From a checkpoint of a small contrastive image-text model.
Training: soap at rate 0.0018, 9300 steps, batches of 512.
Data: trained on rendered rooms with furniture, 145000 training examples.
Rows from block 4 of the image encoder of a small contrastive image-text model, named by matrix and row number. Each number is 128 + 24 x the weight over its row's rms, rounded and kept within 0 to 255. All counts start at 0.
After each channel's rows are labels from the 100 images, of 14848, where the channel reaches its highest value: "peak at" is the part of the image that holds the peak. Only what is clearly more common there than usual is listed. The data: rendered rooms with furniture.
# pw: pointwise conv (encoder.blocks.4.pw.weight, 256x256x1x1), inputs 0-127

pw.57 [176  96 148 138 112 119 114 144 147 169 164 154 138  99 130 125 150 109 124 125 115 160 144 158 112 114 107 149 163 152  99 161 130 116 126 146 126 135 101 167 119  96 136 145 124  97 117  93 167 129 128 132 147  88 127 136 124 130 120 114  97 119 118 165 109 105 157 181 137 188 126  98 128 106 122 134  64 139 116 105 168 163 127 169 111 130 127 138  84 112 134 166 116 150 122  97 117 140 105  96  85 135 123  71  94 120 131 126 146 103 106 129 102  94 168 110 156 127 158 133 133 134 143 190 112 137 152 111]
peak at: middle right; middle left

pw.4 [115  98 128 145 173  90  99 140 137 100 143 154 115 147 126 117  82 149 116 110 119 151 137 154 116 167 105  75 156 102 101 154 128 107 138  94  97  72 144 145 118 145 147 138 128 137 144 130 132  71 148 118 110 140 118 155 176  93 102 143 134 109 140 114  92  94 131 162  63 104 115 145 151  93 128 125 170 125 124 123 108 194  83 100 120 153 102 130 103 152 116 158 114  95 115 154 124 142  88 123 150 155 100 134 123  92 138 139 117  64 159 158 119 119 142 137 107 154 135 126 159 135 106 114 123 119 120 138]
peak at: top left

pw.135 [107  97 126 135 105 133 162 114 130 126 127  95 154 133 111 154 130 125 119 121 101 107 104 128 119 120  92 106 137 147 136 108 101 124 122 122 150 131 118 140 125 170 143 169 140 134 121 120 147 154 131 143 131 149 143 179  93 129 103 144 105 160 121 103 111 143 132 120 107 142 144 111 143 114 146 134 161 125  82 134 124 153  83 156 157 105 124 143 123 104 124 138 150 121 114 115 112 157 131 116 112 151 138 165 126 111 154 174 123 131 190 142 173 133 204 131  77 175  81 118 132 117 145 136  59 162 108 113]
peak at: top left; top right

pw.10 [106 114 133 159 136 127  77 119 121  88 145 126 147 115 129 130 131 145 138 117 112 120 176 130 146 142 111 132 148 109 128 135 126  96 156 105  99 119 126 117 133 134 126 132 136 121 114 111 144 151 153 155 118 233 101 115 139  99 197 108 146 192 120  96 116 134 121 153  76 120 123 164 143  82 124 147 127 132 119 133 105 134 120 175 130 147 127 168 141 127 120 112 131 137 190 113 113  81  86 146  99 105 112 149 117 136 117  73 146 121 154 152 125 140 131 101 151 165  80  80 114 120 116 140 187 151 144 117]
peak at: top left; top centre

pw.46 [104  94 150 107 150 147 102 139 112 118  98 135 131 145 126  68 131 133 129 146  92 128 159 107 109 119  82  84 102 156 125 123 117 151 115  87 153 105 132  75 100 133 156  87 118 100 153 130 126 155 163 132 130 148 118  98 122 187 189 108 162 149 105 121 120 112 117 165 101 122 102 102 111 146 121  94 151 112  78 115 106 108 124 152 141 104 168 112 104 157 125 109 132 124 139 147 139 116 129 134 105 135 116 111 135  89  78 105 116 148 129 122  51 112 144 136 126 136 163 137 142 150 154  91  80 132 123  93]
peak at: top right; top left

pw.31 [102  95 115 156 104  58 125 122 128 110  93 140  77 172 132 132 155  88  83 194 121 117  85 112 130 112 120  96 100 117 123 150 103 144 121 151 166  84  92 122 154 115 113  98 123 103 147 122 131 152 129 129 144 138 123 127 133 121 116 117 154 102  79 158 105 133 162 138 183 128 152 130 135 135 118 124 113 152 165 112 152 125 142 122 154  92 148 147 138 142 149 135 135 117 139 123 130 108 129  92 132 151 145 138 124 173 131 135 135 156 119 108 160 103 154 161 159 117 114  99 128 138 103 136  98 133 102 115]
peak at: bottom right

pw.240 [160  98 156 133 120  62 115 121  99 157 145 133 107 152 123 127 136 130 123 124 119 121  93 120 119 107 121  80 141  97 110  44 126 111 119 123 140 122 121 111 124 139 142  69 124 117 200  95 118 122 164 159 107 121 145 154 118 157 130 171 111 128 103 109  96 156 128 117 140 107 160 148 124 101 108 141 157 161 125 155 153 223 135 120 145 107 162 165 112 154  94 119 148 121 153 138 135  94 123 110 157 113 139 127 144 168 129 123 161 132 142 112 150 157  97 113 146 154 136 125  82 161  85 122  76 133 143 102]
peak at: middle left

pw.65 [134 158 121 129 134 101 159 134 137 130  99 148 101  84  93 133 122 145 114 127 116 159 134 154 129 113  79  90 163 158 108 146 139 154 193 144 140 143 124 106  72 128 105 142 104 147 124 135  97 117 173 149 127 106 124 141 110 123  98 161 117 114 168 105 143 144 210 163 126 111  98 107 108 153 100 121 118 148 165 146 142  89 171 165 164 168 140 113 107 130 112 129 120 129 148 128 159 115 119 126 107 147  87  87  94 124 131 147 189 105 116 100 110 149 116 130 136 145 101 101 112 137 116 132  74 151 128 128]
peak at: middle left; middle right

pw.224 [114 138 141 138  79 136 133 144 171 144 117 129 147 124 141  73 121 135  87  92  99 150 117 142 141 107 153 114 130  95 125 127 127 131 126  93  92 128 143 150 119 140 146 120 139 125 127 134 153 104 161 114 169 112 114 124 123 120 153  88 126 109 171 117 154 169 161 136 116 122 111 135 180 142 151 126 156 138  84 139 155 179 158 116 197 113 115 150 134 142 117 140 161 155 127 140 136 105 150 103 166 160 139 141 162 101 114  91  81 145 136 132 100 126 204 151 159 123 175  89 130 207 120 139 120 136 136 119]
peak at: bottom right

pw.169 [111 107 157 127 117 159 113  99 105 126 171 105  94 141 135 186 140 129 167 135 124 111  98 153 105 140  86 110 100 106 128 139  87 102  77 120 115 155 139 120 106 140 140 134 126 134  84 106 128 127  88 144 106 113 102 135 110  84 129 118 119 150  87 111 122 111 157 128 145 118 110 114 189 126 124 127 109  98 161 128 135 113 170  90 126 113 137 104 125  81 149 115 127 117 139 116 154 118 113 130 111 119 127 147 171 158 129 153 141 147 105 154 152 111  86  46 124 134 156 169 125 112 106 112  99 162 110 139]
peak at: bottom left

pw.206 [120 135 108 117 118 165 104 126  68 113 137 120 116 150  91 141  84 124 141 133 103 134 130  97 141 152 131 139  93 147 125 100 131 131 154 116 149 118 147 126 124 121  78 103 137 136 117 155 120 135 149 150 129 131  92 171 157 164 120 155 111 125 132 174  31 124 112 128 121 116 146 140  76 117 159 119 166 104 157 146 113 126 113 101 135 129 106 112 144 164 142  99 171 158 130 190  86 132 154 165 140 101 146 141 152 103 142 151 148 134  96 161 133 152 117 183 116 134 180 164 124 111 135 148 127 139 135 110]
peak at: middle right; centre

pw.116 [136  89 135 104 123  94 144  94 112  52 135 103 105 108 162 147 135 128 163 106 172 117 121 132 133 139 142 102 138 101 152 130 102 141 120  95 109 193 161 169 143 127 110  91 140 106 109 111  96 118 130 100 118 101 126 112 141 167 107 145 127 171 152 146 147  96 111 132 112 148 143 123 136 135 105 122 105 203 186 168 115 106 131 110 134 108 123 167 122 130 156 102 126 146 138 163 171 144 136 115 115 158 119 128 133 128 115 104 119 129 172 146 124 129 110 122 153 130 102  75 117 131 114 160  89 103 128 118]
peak at: middle left; middle right

pw.28 [108 121  56 119  89 156 138  47 104 109 144 102  94 127 122 100 129  97 164 119 151 109 126 124 158 110 112 123 118 105 114 113 101 147 140 112 111  74 143 134  99  85 142 136 124 124 136 142  52 146  86 133 123 160 140 100 101 125 139 112 140  82 108 113 157  98 116 140 117  96 157 143 109 115 113 124  98 118 119 115 126 126 136 128 174 111 153 101 140 126 147 150 147 118 136 124 160 125 115 141 164 141 118  78 161 145 122 121 139 127 132 107  95 133  83  87 118 106 151 102 152 118  98 151 121 129 139  97]
peak at: bottom centre

pw.180 [139 146  91 178  94 115 164 131  85  85  89  95 132 129 107 128 116  99 114  94 156 117 112 127 152 121 116 142 138 125 126 143 106 102 121 115  69 120 139 123 122 106 160 137 148 148 139 102  75 154  93 143 155 129  95 105 124 174 109 126 127 139 119 101 150 112 144 145 111  73 133 154 168 143 183 128 152 142 120 124  95 148 109  83 101 118 119 144 124 118 133 155 147 118 128 144  85 111 128 150 118 124 121 107  96 173 140 116 128 120 122 140 117 133 141  75 165 127 114 135 141 187 144 125 160 119 147 159]
peak at: top centre; centre

pw.19 [124 111 144 125 149 151 106 115 108 137 119 134 143 152 108 150 152 139 127 121 114 102  89 166 148 142 120 124 150 127  61 173 116 140 141 132 123 109 112 115 231 146 171 103 140 115  76 140 120  97 115 104 139 123 114 125 109 105 129 109 152 107 141 135 118 133 126 152 113 122 114 130 135 104 111 112 134 144 134 119 111 142 102 122 124  75 111 130  91 154 113 120 120  91  77 118  36 134 125 129 118 169 145 153 114 127 136 137 150 137 124 145 150 132 163 119 143 138 152 122 115 145 136  98 108 158 130  71]
peak at: centre; middle left

pw.9 [124 132 118 108 119 107 138 128 114 160 136 111 125 176 119 133 107 127 142  92 139 124  83 145 104 104 118 145 115 107 113 170 100 149 114 147 147 165 132 140 124 165 127 142 164 150 134 130 150 163 147 125 148 177 160 128 124 122 137 148 125 121 155 129 120 136 117 108 162 154 109 126 169 161 171 165 111 104 107 143 105 131 146 121  82 164 107  90 143 167  65 121  94  95 165 117 135 103 145 140 133 123 114 116  70 164  86 127 116  97 117 114 123 146 128  86 131 134  62 144 169  88 111 116  96 108 124 122]
peak at: centre

pw.32 [ 84 112 170 104 113 137 142 176 177 133  79 133  90 117 137  96  93 166 163 114 149 119  95  91 129 128 130  61 131 135  97 155 157 122 125 120 115 117 116 104 162 105 151 122 130 139 164  93  85  58 109 113 127 156 105 142 137 108 115 135 132 123 142 121 121 116 157 137 140  65 124 134 130 132  94 134 137 152 143 168 119 115 102 100 127 126 144 117 153 168 114 150 151 127  92 123  97 111 122 104 136 102 110 146 136 160 110 126 109 121 132 111 145 130 121  51 142 129 120  82 106 110 111 144 133 144 134 119]
peak at: middle right; middle left

pw.109 [157 105 101 107 140 173 113  91 115  96 123 179 152 104 160 113 105 129 113 137 123 155 144 155 128 140 118 121 124 146 120 201 136 144 120 118 162 125 126 144 101 139 166 117 117  89 140 134 142 116 128 106 115 206 110 132 126 196 143 148 144 153 124 147 102 157 124  72 133 119 148 136 104 103  95 151 142 147 132 141 158 110 128  93 156 105 145 108 122 125 146 117 143 148 197 139  78 129 166 107 150  91 129 121 109  52 137 152 137 119 161 173 152 117  99 167  89  74  96 114 113 151 115 121  85 126 149 175]
peak at: centre

pw.87 [ 78 118 134 163 126 136 138 132 125  99 122 146 124 106  97 105 131 136 101 160 150 133 132  89 108 129 139 128  66 115 116 104 148 125 129 142  94 162  85  98 128 157  96 116 144 144 144  81  88 102  88 135 165  80 131 127  99 141 147 138 136 158 138 111 125 102 171 126 185 124 117 103 164 131 140 137 113 150 185 128 120 112 155 128 139 132 120 156 104 108 114 112 134 139 127  87  86 116 152 159 153 137 130 121 141 117 132 129 151 110 138 110 104 160 106 143 116 139 118 147 206 141 102 153 111 111 124 132]
peak at: middle left; centre

pw.156 [ 85  81 125 123 134 118 124 115 128 111 136 116 122 117 118 110 109 135 117  79 100 126 134 126 115 157 125  98 175 134 163 137 125 138  74 141 150 132 138 140 111 111 123 104 117 142 107 131 117 124 158 111 111  84 100 156 130 140 118 152 133 206 198 146 117 141 183  98 150 136 130 130 114 138 120 129 153 178 138 146 141 136 134 162 139 117 117 134 145 154 116 149 136 107 108  94 127 139 137 127 141 154 133 173 106 142 135 139 158 117 121 104 123 111  70 150 126 100 139 107 120 151 157 100 178 157 144  82]
peak at: middle left; middle right

pw.210 [103 162  98 123 139 150 104  83  78 119 104  81 121 142 139 115 146 117 114 130 170 101 118  96 115 111 140 100 136 123 128 126 133 131 153 134 113 133  85 148 137 112 147 135 151 108 184 125  81 106 101 148 108 147 120 126 150 144 112 120 124 112 133 117  89 151 152 144 119 114 123 117 179 157 107 166 133 133 136 103 148 136 102 151 141 111 117 157 113 148 144 124 140 112 101 142 120 120 177 166 122 135 117 131 100 119 142 113 196 121 115 134 163  96  98 102 150  95 128  75 114 151 144 161 111 151 123 126]
peak at: bottom right; bottom left

pw.24 [127 147  78 108 111 136  93 107 134 135 147 133 154  98 130 161 116 123 118 132 113 134 136 103 144  97 126 158 164  65 114 139 138 124  88 125  91 133 172 153 128 119 109  85  99 134 123  98  95  74 106 122 140 110 130 132 140 127 138 145  89  98 116 153 172 117 142 112  92 153 133 126 107 107 158 190 124 127 134 127 180  87 121 111 158 131 134 145  66 132 141 115 134 130 145 147  92 141 130 125 163 130 122 123 137 117 111 161 129 141 159 111 148  88 175 171 152 117  89  69 143 122 158 138 110 145 101 127]
peak at: centre; middle left

pw.212 [ 84 109 184  90 133 115 131  64 114 148 129 128 107 107 110 134  92 152 130 113 129 122 104 143 123 130 160 103 115 135 127 124 146 137 104 120 133 117  80 142 134 116 172 103 142 112 173 118 137 140 127 129 167 149 139 128 133 143 134 125 131 186 162 120  82 113  96 120  88 137  91 107 112 162 143 135 145 165 129 129 114 133 113 128 116 111 136 143 108  93 139  90 148 139  96 158 120 124 180 142 138 163 130 128 121 142 137 159 117 136 109 105 142 143 149 151 145 128  91 150 177 156  78 120 138 120 162 134]
peak at: bottom left

pw.148 [152 145 151 138 110 106 118 112 114 235  94 122 141 121 140 109 135 126 116 140 142 120 123 125 124 103 119 148 118 130 166 119 163 106 133 105  85 154  98 136 134 101 134 130 109  98 146 133 154 131 166 141 153 100 137 113 122 161 145  96 113 137  87 129 162 133 104 165 162 123 134 103 118 163 114 141 108 105 124 126 159 159 135 115 131 112 156 144 167 100 144 115 146 112  78  96 165 147 150 102 139  70 131 101 117 113 132  92 135 111 116 153 174 114 130 134 138 130 128  86 141 140 106 139  90 132 141 110]
peak at: bottom left

pw.172 [ 99  86 152 104  95 114 152 110 111 109 144 167 170 158 133 134 112 159 111 152 120 133 130 134 131 114  97 108 110 107 132 153 120 114 122 114 171 134 156 111  89 141 103 147 188  86 109 133  81 101 134 125 132  70 119 107 149 151 109 122 137  96  82 153 158 112 122  80 101 135  97  94  99 144 118 151 175 121 119 139 118 120 170 128 114 187  83 124 122 136 157 124 101 110 128 156 102 126  96 152 122  98 156 127  95 189 129 119 115 172 116 140 141 140 121 140  55 130 123 131 101 103 105 110 127 134 161 123]
peak at: top right

pw.114 [122 112 158  98 110 152 111 129 104 141 171 102 125 150 111 167 124 118 143 118 107 141 118 124 112 147 113 118 138  48 151 143  81 133 133 164 114 121 146 140 155 152 126 136 133 135 173 163 140 149 127 104 163 142 109 159 126 119 103 125 139  97 106 158 138 144  98 104 124 139 120 145  90 123 137 127 177  74 114 141 142 119 102  92 100 142 153  84 121 135 105 158  93 124  96 118  91 163 160 148 135 118  97  98 101 115 140 125 128 119  93 119 136 108 115 166 126  82 121  77 146 153 160 133 125 135 182 133]
peak at: centre; middle left

pw.174 [129 139  73 108 112  92 127 108 100 139 135  87 140 123 133 121 118 153 143  98 140 130 140 155  97 150 119 144 143 118 150 129 113 147  83 150 138 152  99 117 158 162 135 112 153  85 144 110 134  94 105 136  72 115 112 115 113 149 154 164 118 168 146 118  96  91 135 137 117 150 137 111 123 136 117  77 142 126 116 180 136 118 134 139 109 128 150  96 127 142 156 130 119 126 127 101 153 133  98 181  90 138  98 125 137 123 114 142  82 120  88 138 126 130 201  84 138 119 172 126 103 146 116 115 102 123 145 140]
peak at: bottom centre

pw.158 [118 103  75 130 144  75 103 116  45 148 144 152 112 130 119 114 102 133 102 145  95 103 150 139 126 128 104  64 148 140 121 147 105  74 133 134 178 138 106 157 115 127 184  99 108 118 122 131 146 148 152 129 160  95 117 140 147 125 144 129 107 131 156 102 118 134 102 134 108 146 139 168 130 133 114  99 115 125 135 116 171 207 147 122 114  94 159 129 124 133 136 125 144 127 147  96 103 132 143 130 137 150 161 151 114 116 177  97 135 184 108 155 116 108 118  97  63 118 147 138 136 114 112 116 103  94 126 152]
peak at: top right

pw.96 [173 165 145 108 152  65  97  99 129 124 119 121 181 136 107 101 109  84 122 131  93 157 115 128 113 131 152 178 105 130  83  94 116 109 129 120 131  98 130 138 184 125 141 120 163 157 110 129 146 132 142 119 152  92 140 145 105 131  63 167 119  97 113 125  86 114 122 152 128  65 145 121 145 168 171 120  90 124 160 155 114 123 111 109 112  92 116 124 167 146  99  76 110  88 105 140 174 130 168 123 127 136 136  84 156 102 130 104  88 111 124 132 134 149 116 159 119 108 123 132  99 111 130 134 106 146 124 120]
peak at: top centre

pw.127 [ 92  86 111 134 128 168 135 114 124 105 170  94 151 150 143 107 132 152 176 102 134 100 158 127 129 126 131 139 108 124 127 154 115 118 137 164  98 113 125  96 109 170  92 110 132 141 130 136 117 124 154 165 141 128 127 158 125 115 160 111 118 177 140  69 120 128 163 136 135  98 128 122 115 131 132 132 180 135 133 153 122 154 145 165 125 160 148 147 143 159 127 184 165 119 138  87 103 120 120 105 125 143 146 122  83  96 144 188 146 132 161 150 142 117 198 151 103 146 100 136 113 137  97 128 143 134 137 149]
peak at: top left

pw.157 [124 102 186 161 113 146 106 111 111 122  95 122  97 129 119 122 140 121 141 107 162 120 114 162 105 146 112 145 129 152 114  99 233 145  79 137  91 112 107 153 141 162  91 117 101 170 109 134 141 122  86 166 122 151 120  96 119 155 154 106  72 127 151 137 184 132 142 136 133 123 115 102 147 133  87 143 119 119 107 128 144 147 164  90  98 114 124 139 104  96 111 149 119 127 121  86 137 104 148  96 128  99 126 111 171 165 129 162 132 149 158  99 143 125 125  99 148  78  96 103 144 105 102 131 144 121 124 123]
peak at: bottom right

pw.45 [151 104  98 171 114 145 122 131 130 130  94 103 115 116 166 159 126 152 141 132 158 111 162 103 117 138 142 114 107 167 119 125 122 136 127  93 159 123 117 119 124 147 113 172 122 120 131 140  61 133 119 155 125 165 125 117 121 154 120  95 135 134 140 101  95 125 126 103 147 150 146 115 160 181 161 138 135 102 145  95 130 158 149 178 178 129 119 111 128 108 185 126 111 119 127 146  70 146 141  85 111 114 128  88 136 117 127 138 158 134 130 128 153  98 159 143 120 144 132 146 122 114 146 167 114 118  97 123]
peak at: bottom left; bottom right

pw.232 [122  96 189 131 130 148  87 146 112 106 115 127 133 116 108 148 156 160 155  97 113 119 144 135 114 118 144 199 121 133 168 147 127 112 108 123 144 144  93 127  84 145 139 147 142 167 175 134 121 132 121 126 149 113 122  91 125 135  79 126  96 125 139  86 142 106 146 113 179 132 123 115 138 139 135 130 118 132 116 128 134 114  81 147 137 107 134 152 108  99 108 106 132 155 156 102 150 116 177  98 148 142 146 162 131 128 113 160 101 139 117 135 115 108  97 138 151 126 127 152 105 136  99 175 103 145 144 136]
peak at: bottom right; bottom left

pw.197 [147 107 122 112 155 188 128 106 115 114 141 146 190 120 174 122 100 115 100 133 102 129 136 144 144 104 103 121 107 121  75 124 120  98 151 103 133 140 106 105 131 125 153 104  87 141 116 110  87 134 194 162 139 111 118 131 127 119  85 140 122 126 114 115 152 128 112 158  75 123 116 112 124 115 112 124  74 151 161 102 138 112  95 131 123 153 125 153 101 189 156 111 125 137 125 147 109 142 103 156 128 110 134 144  90 116 143 112 122 149 111 145 116 131  95 117 119  98 102 102 137 126 144 121 161 140 158 173]
peak at: top right; top left

pw.73 [ 89 110  83 135 107 135 126 160 158 132 133 155 118 158 110 143 162 137 136 158 182 184 140 105  99 145 137 123 123 107 171 180 118 125  70 138 128  84 148 156 151 145 149 150 133  88 117 160  72  72 136 124 133 135 144 104 142 130 157 121 126 129  77 137 160 135 140 137 135 136 149 170 129 133 145  99 129 155 135 129 152 145 159 110 131 126 119 133 151 163 132 133 142 128 101  98 135 111 159 187 152 136 140  89 110 137 107  88  78 150 141  99  91 150 100  69 133 142 170  81 121 121 172 101  96 156 125 117]
peak at: bottom centre

pw.253 [153 164  65 115 102 130 148 117 140 101 145 124 105 160 153 160 135 145 161 118 151 103  95 106 126 119 114 155 112 121 123  99 130  88 127 116 142 108 144 121 119 117  92 110 165 148 103 136  89 155 160 145 106 147 169 101  85 169  89 130 132 134 116  57 141 131 105 127 132 123 168 125 118 133 117 139 154 161 134 142 119  99 162 103 143 108 128 116 145 134 122 133 124 134 152 118 123  95 122  74 129 113 144  98 117 150 120 133 177 132 105  78 116 127  77  88 135 122 111 115 116 116  87  98 135 114 140 121]
peak at: top left

pw.104 [117 136 101  92 113 123 147 127  95 146 117 134 172 102 134  99 106 123 141 173 170 126 146 145 114 162 170 163 159  89 168 117 128  93 108 135  99 155 165 106 154 113 147 116 153 113 137 134 194 143 175  98 148 101 136 111 105 170  81 134 127  81 124 129 111 116 134 151 122 104 102 143 143 159 114 136 102 130 159 134 118 138 130 117 132 139 133 111 148 153 127 122 100 105 123 123 101 102 147 125 178 139 163 148 122 103 132  59 163 143 122 125 104 147 134  99  91 103 100 146 132 136  83 101  73 136 122 103]
peak at: bottom right

pw.247 [116 101 151 111 118 114 148  46 122 117 104 141  92 111 135 114 104 124 125 100 130 153 106 133 120 108 166  75 111 135 146 117  89 149 164 113 168 126 109 113 185  93 152 113 152 114 132 140  86 107  94 145 118 126 122 133 122 140 131 157  94  98 122 177  93 107 148 109  69 108 103 116 153 126  87 116 106 138 149 118 130 103 147 118 122 138 129 113 144 138 147  78 123 125 121 121  66 115 131  94 151 148 108 152 121 151 137 127 149  88 118  74 162 136 164 116 124 172 144 129 113 151 130 106  93 166 119 122]
peak at: centre; middle right

pw.122 [168 123 157 103  99 128 137 183 145 132 155 119 143 144 108  93 125 155 110 147 112 142 162 168 124 178 176 107 157 139 134 137 113 112  94 154 145 147 167 109 153 118 142 115 100 153 150 145 168 129 159 148 145  99 112 111 117  94 152  92 112 145 100 136  88 118 124 135  88 169 124 127 132  99  81 111 151 112 118 132  92 109 158  93 126 121  91  96 111 160 152 106 120 146 121 131 124 167 117 127 105 125 107 107 144 123 150 123 115 100 134  81 143 134 123 109  87 139 101 100 162 130 123 104 104 124 110 120]
peak at: centre

pw.105 [141 109  86 113 110 145  98 135 147 110 108 113  92 113 145 152 137 127 142  96 116 168 178 151 118  88 119 142 122  97 143  66 130 165 127 125 118 163 101 132 133 116  98 118 138 119 184 133 166 162 131 147 175 186 109 172 131 141 161 128 127 115 121 139 134 122 192 158  98 103 110 120 103 140 130 109 118 154 119 105 118 127 142 141 135  95 109 145 114 155  83 161 139 126 133 111 132 107 106 139 119 107 132 132 140 147 123 128 115  88  97 127 133 136 119  97 157  97  91 135 136 165 118  87 133 124 150 154]
peak at: centre; top centre

pw.237 [114 135 103 153 106 110 169 124 143  44 100 152  90 148 140 165 107 143 123 144 147 133 160 128 108 116 147 119 169 101 127 148 143 130 107 160 147 111 127 117 121 172  81 112 130 120 113 102  99 113 139 127 127 137 105  89 149 113 134 120  98 159 103 150 155 110 130 159 126 123 106 143  66 133 123 121  85 171 131 123  99  86 116 116 123 170  95 152 132 152 185 111 106 121 127 153 106 136 133 141 161 145 126 155 137 151 174  93  94 122 149 130 127 165 114 122 125 105 139  97 117 139 137 148 105 130 120 120]
peak at: middle left; middle right

pw.150 [128 102 144 144  88 151 153 122 102 143 137  94 109 135  88 144 137 144 123 133 152 138 114 146 169 131 140 131 115 102  99 135 180 165 117 152 138 139 123 128 181 158 151  88 140  78  48 130 117 193 123 127 175 124 155 125 135 105 126 113 125 178 138 114 113 102 164  95 110 134 133 133 121 171 106 127 182 179 137 109 130 111 133  86 135 114 141 137 106  86 111 105 135  62 108 132  84 143 140 123 159 133  91 113  82 111 151 118 158 128 117  88 138 157 118 127 124 139  87 139 155  91 147 146 125 114 148 125]
peak at: centre; middle left

pw.139 [ 93  90 157  97 117 133  88 112 101 106 113 142 126 145 159 128 135 122 147 123 162 113 101 189 111 115 111 139 144 121 158 158  83 154 132 125  75 155  71  89 106 138 128 136 130 148  95 131 117 143 196 128 150 172 145 132 132 144 130 128 148 125 164  97 160 130 127 102 180 125 115 110 136 148 173 167 132 110  98 132 113 138 142 123 160 126 131 129 120 176 153  98 126 136 117  88 112 129 145 103 107 148 125 132  74 156 153 120 137 152 141 115 104 117 170 155 115 112 114 154 166 148  66 117 121 135 138 136]
peak at: bottom left

pw.50 [ 64 121 111 128 100 134 103  93 134  87  97 151 123 136  87 112  83 138  97  90 151 149  82 178 118 105  83  93 138 152 137 150  59 128 139 115 146 139  91 126 158  88 152 118 134 129 139 120 149 113 163 137 141 107 102 147 111  96 110 122 143 123 111 129  89 136 120 161 154 127 137 107 118  92 127 147 149 192 102 115 119 170 139 136 125 162 134 136 134 123 152 112 119 106 121 145 109 161 136 112  98 160 150 143 149 120 137 162 158 168 119 131 115 102 127 153 126  94 143 141 140 120 163 161 111 103 128 145]
peak at: middle left

pw.110 [112 156 112 132  80 152 157 111 138 131 130 168 112 131 127 147 111 182 128 125 120 138 132 130 105 140 118  87 115 113 117 151 142 157 176 121 118 133 131  99 104 100 130  92 148  98 145 133 111  96 178 135 134  82 148 127 121 116 124  66 124 143 108 148 139 103 138 112 152 139 139  99 136 118  97 123 134 109 113 133 148 164 121 101 121 160 121 155 184 133 136 109 118 107 123 129 165 139 129 117 147 142 142  97 168 108 146 107 114 155 111  91 153 105 128  97 165 111 157 112 140 104 168 149 130 163  84 148]
peak at: middle right; centre

pw.214 [107 135 128 149 179 128  87 136  79 148 144 169 162 117 104 162 118 167 154 119  77  80 153 111  96 166 112  67 127 143 162 178 122  99 163 120  80 130 162 148 165 123  88 119 125 154 147 139 131 131 130 133 126 172 135 130 135 149 108 156 119 168  85 137 100 129 126 124  83 141 154 122 136 135  93 101 125 129 105 122 168 100 173  94 120  87 145 133 106  82 140 143 107 122 120 132  91 144 127 114 152 149  99 120 111 129 110  99 105 142 125 117  86 127 100 127 134 148 101 125 149 147 131 110 121 120 160 139]
peak at: top left; top right

pw.39 [117 161 128 134 156 100 120 104 128 126 103 134 111  79 159 130 112 131 132 149  86 125 174 161 137 127 133 130 177 128 129 116 128 128 100 126 129  95 142 123 100 154 124 128  99  99 109 103 159 121 198 119 114 172 121 196 152  96 137 121 113 102 108 150 108 148  84 154 145 122 125 152 140 142  94 130 113 143 120 103 110 145 175 168 148 202  96  62 145 149 127 121  96 115 180 111 136 115 129 131 112 126 124 106 152 110  97 117 131 117 135 114 123 134 125 102 149 129 112 109 113 126 110 149 101 124  88 129]
peak at: top left; top right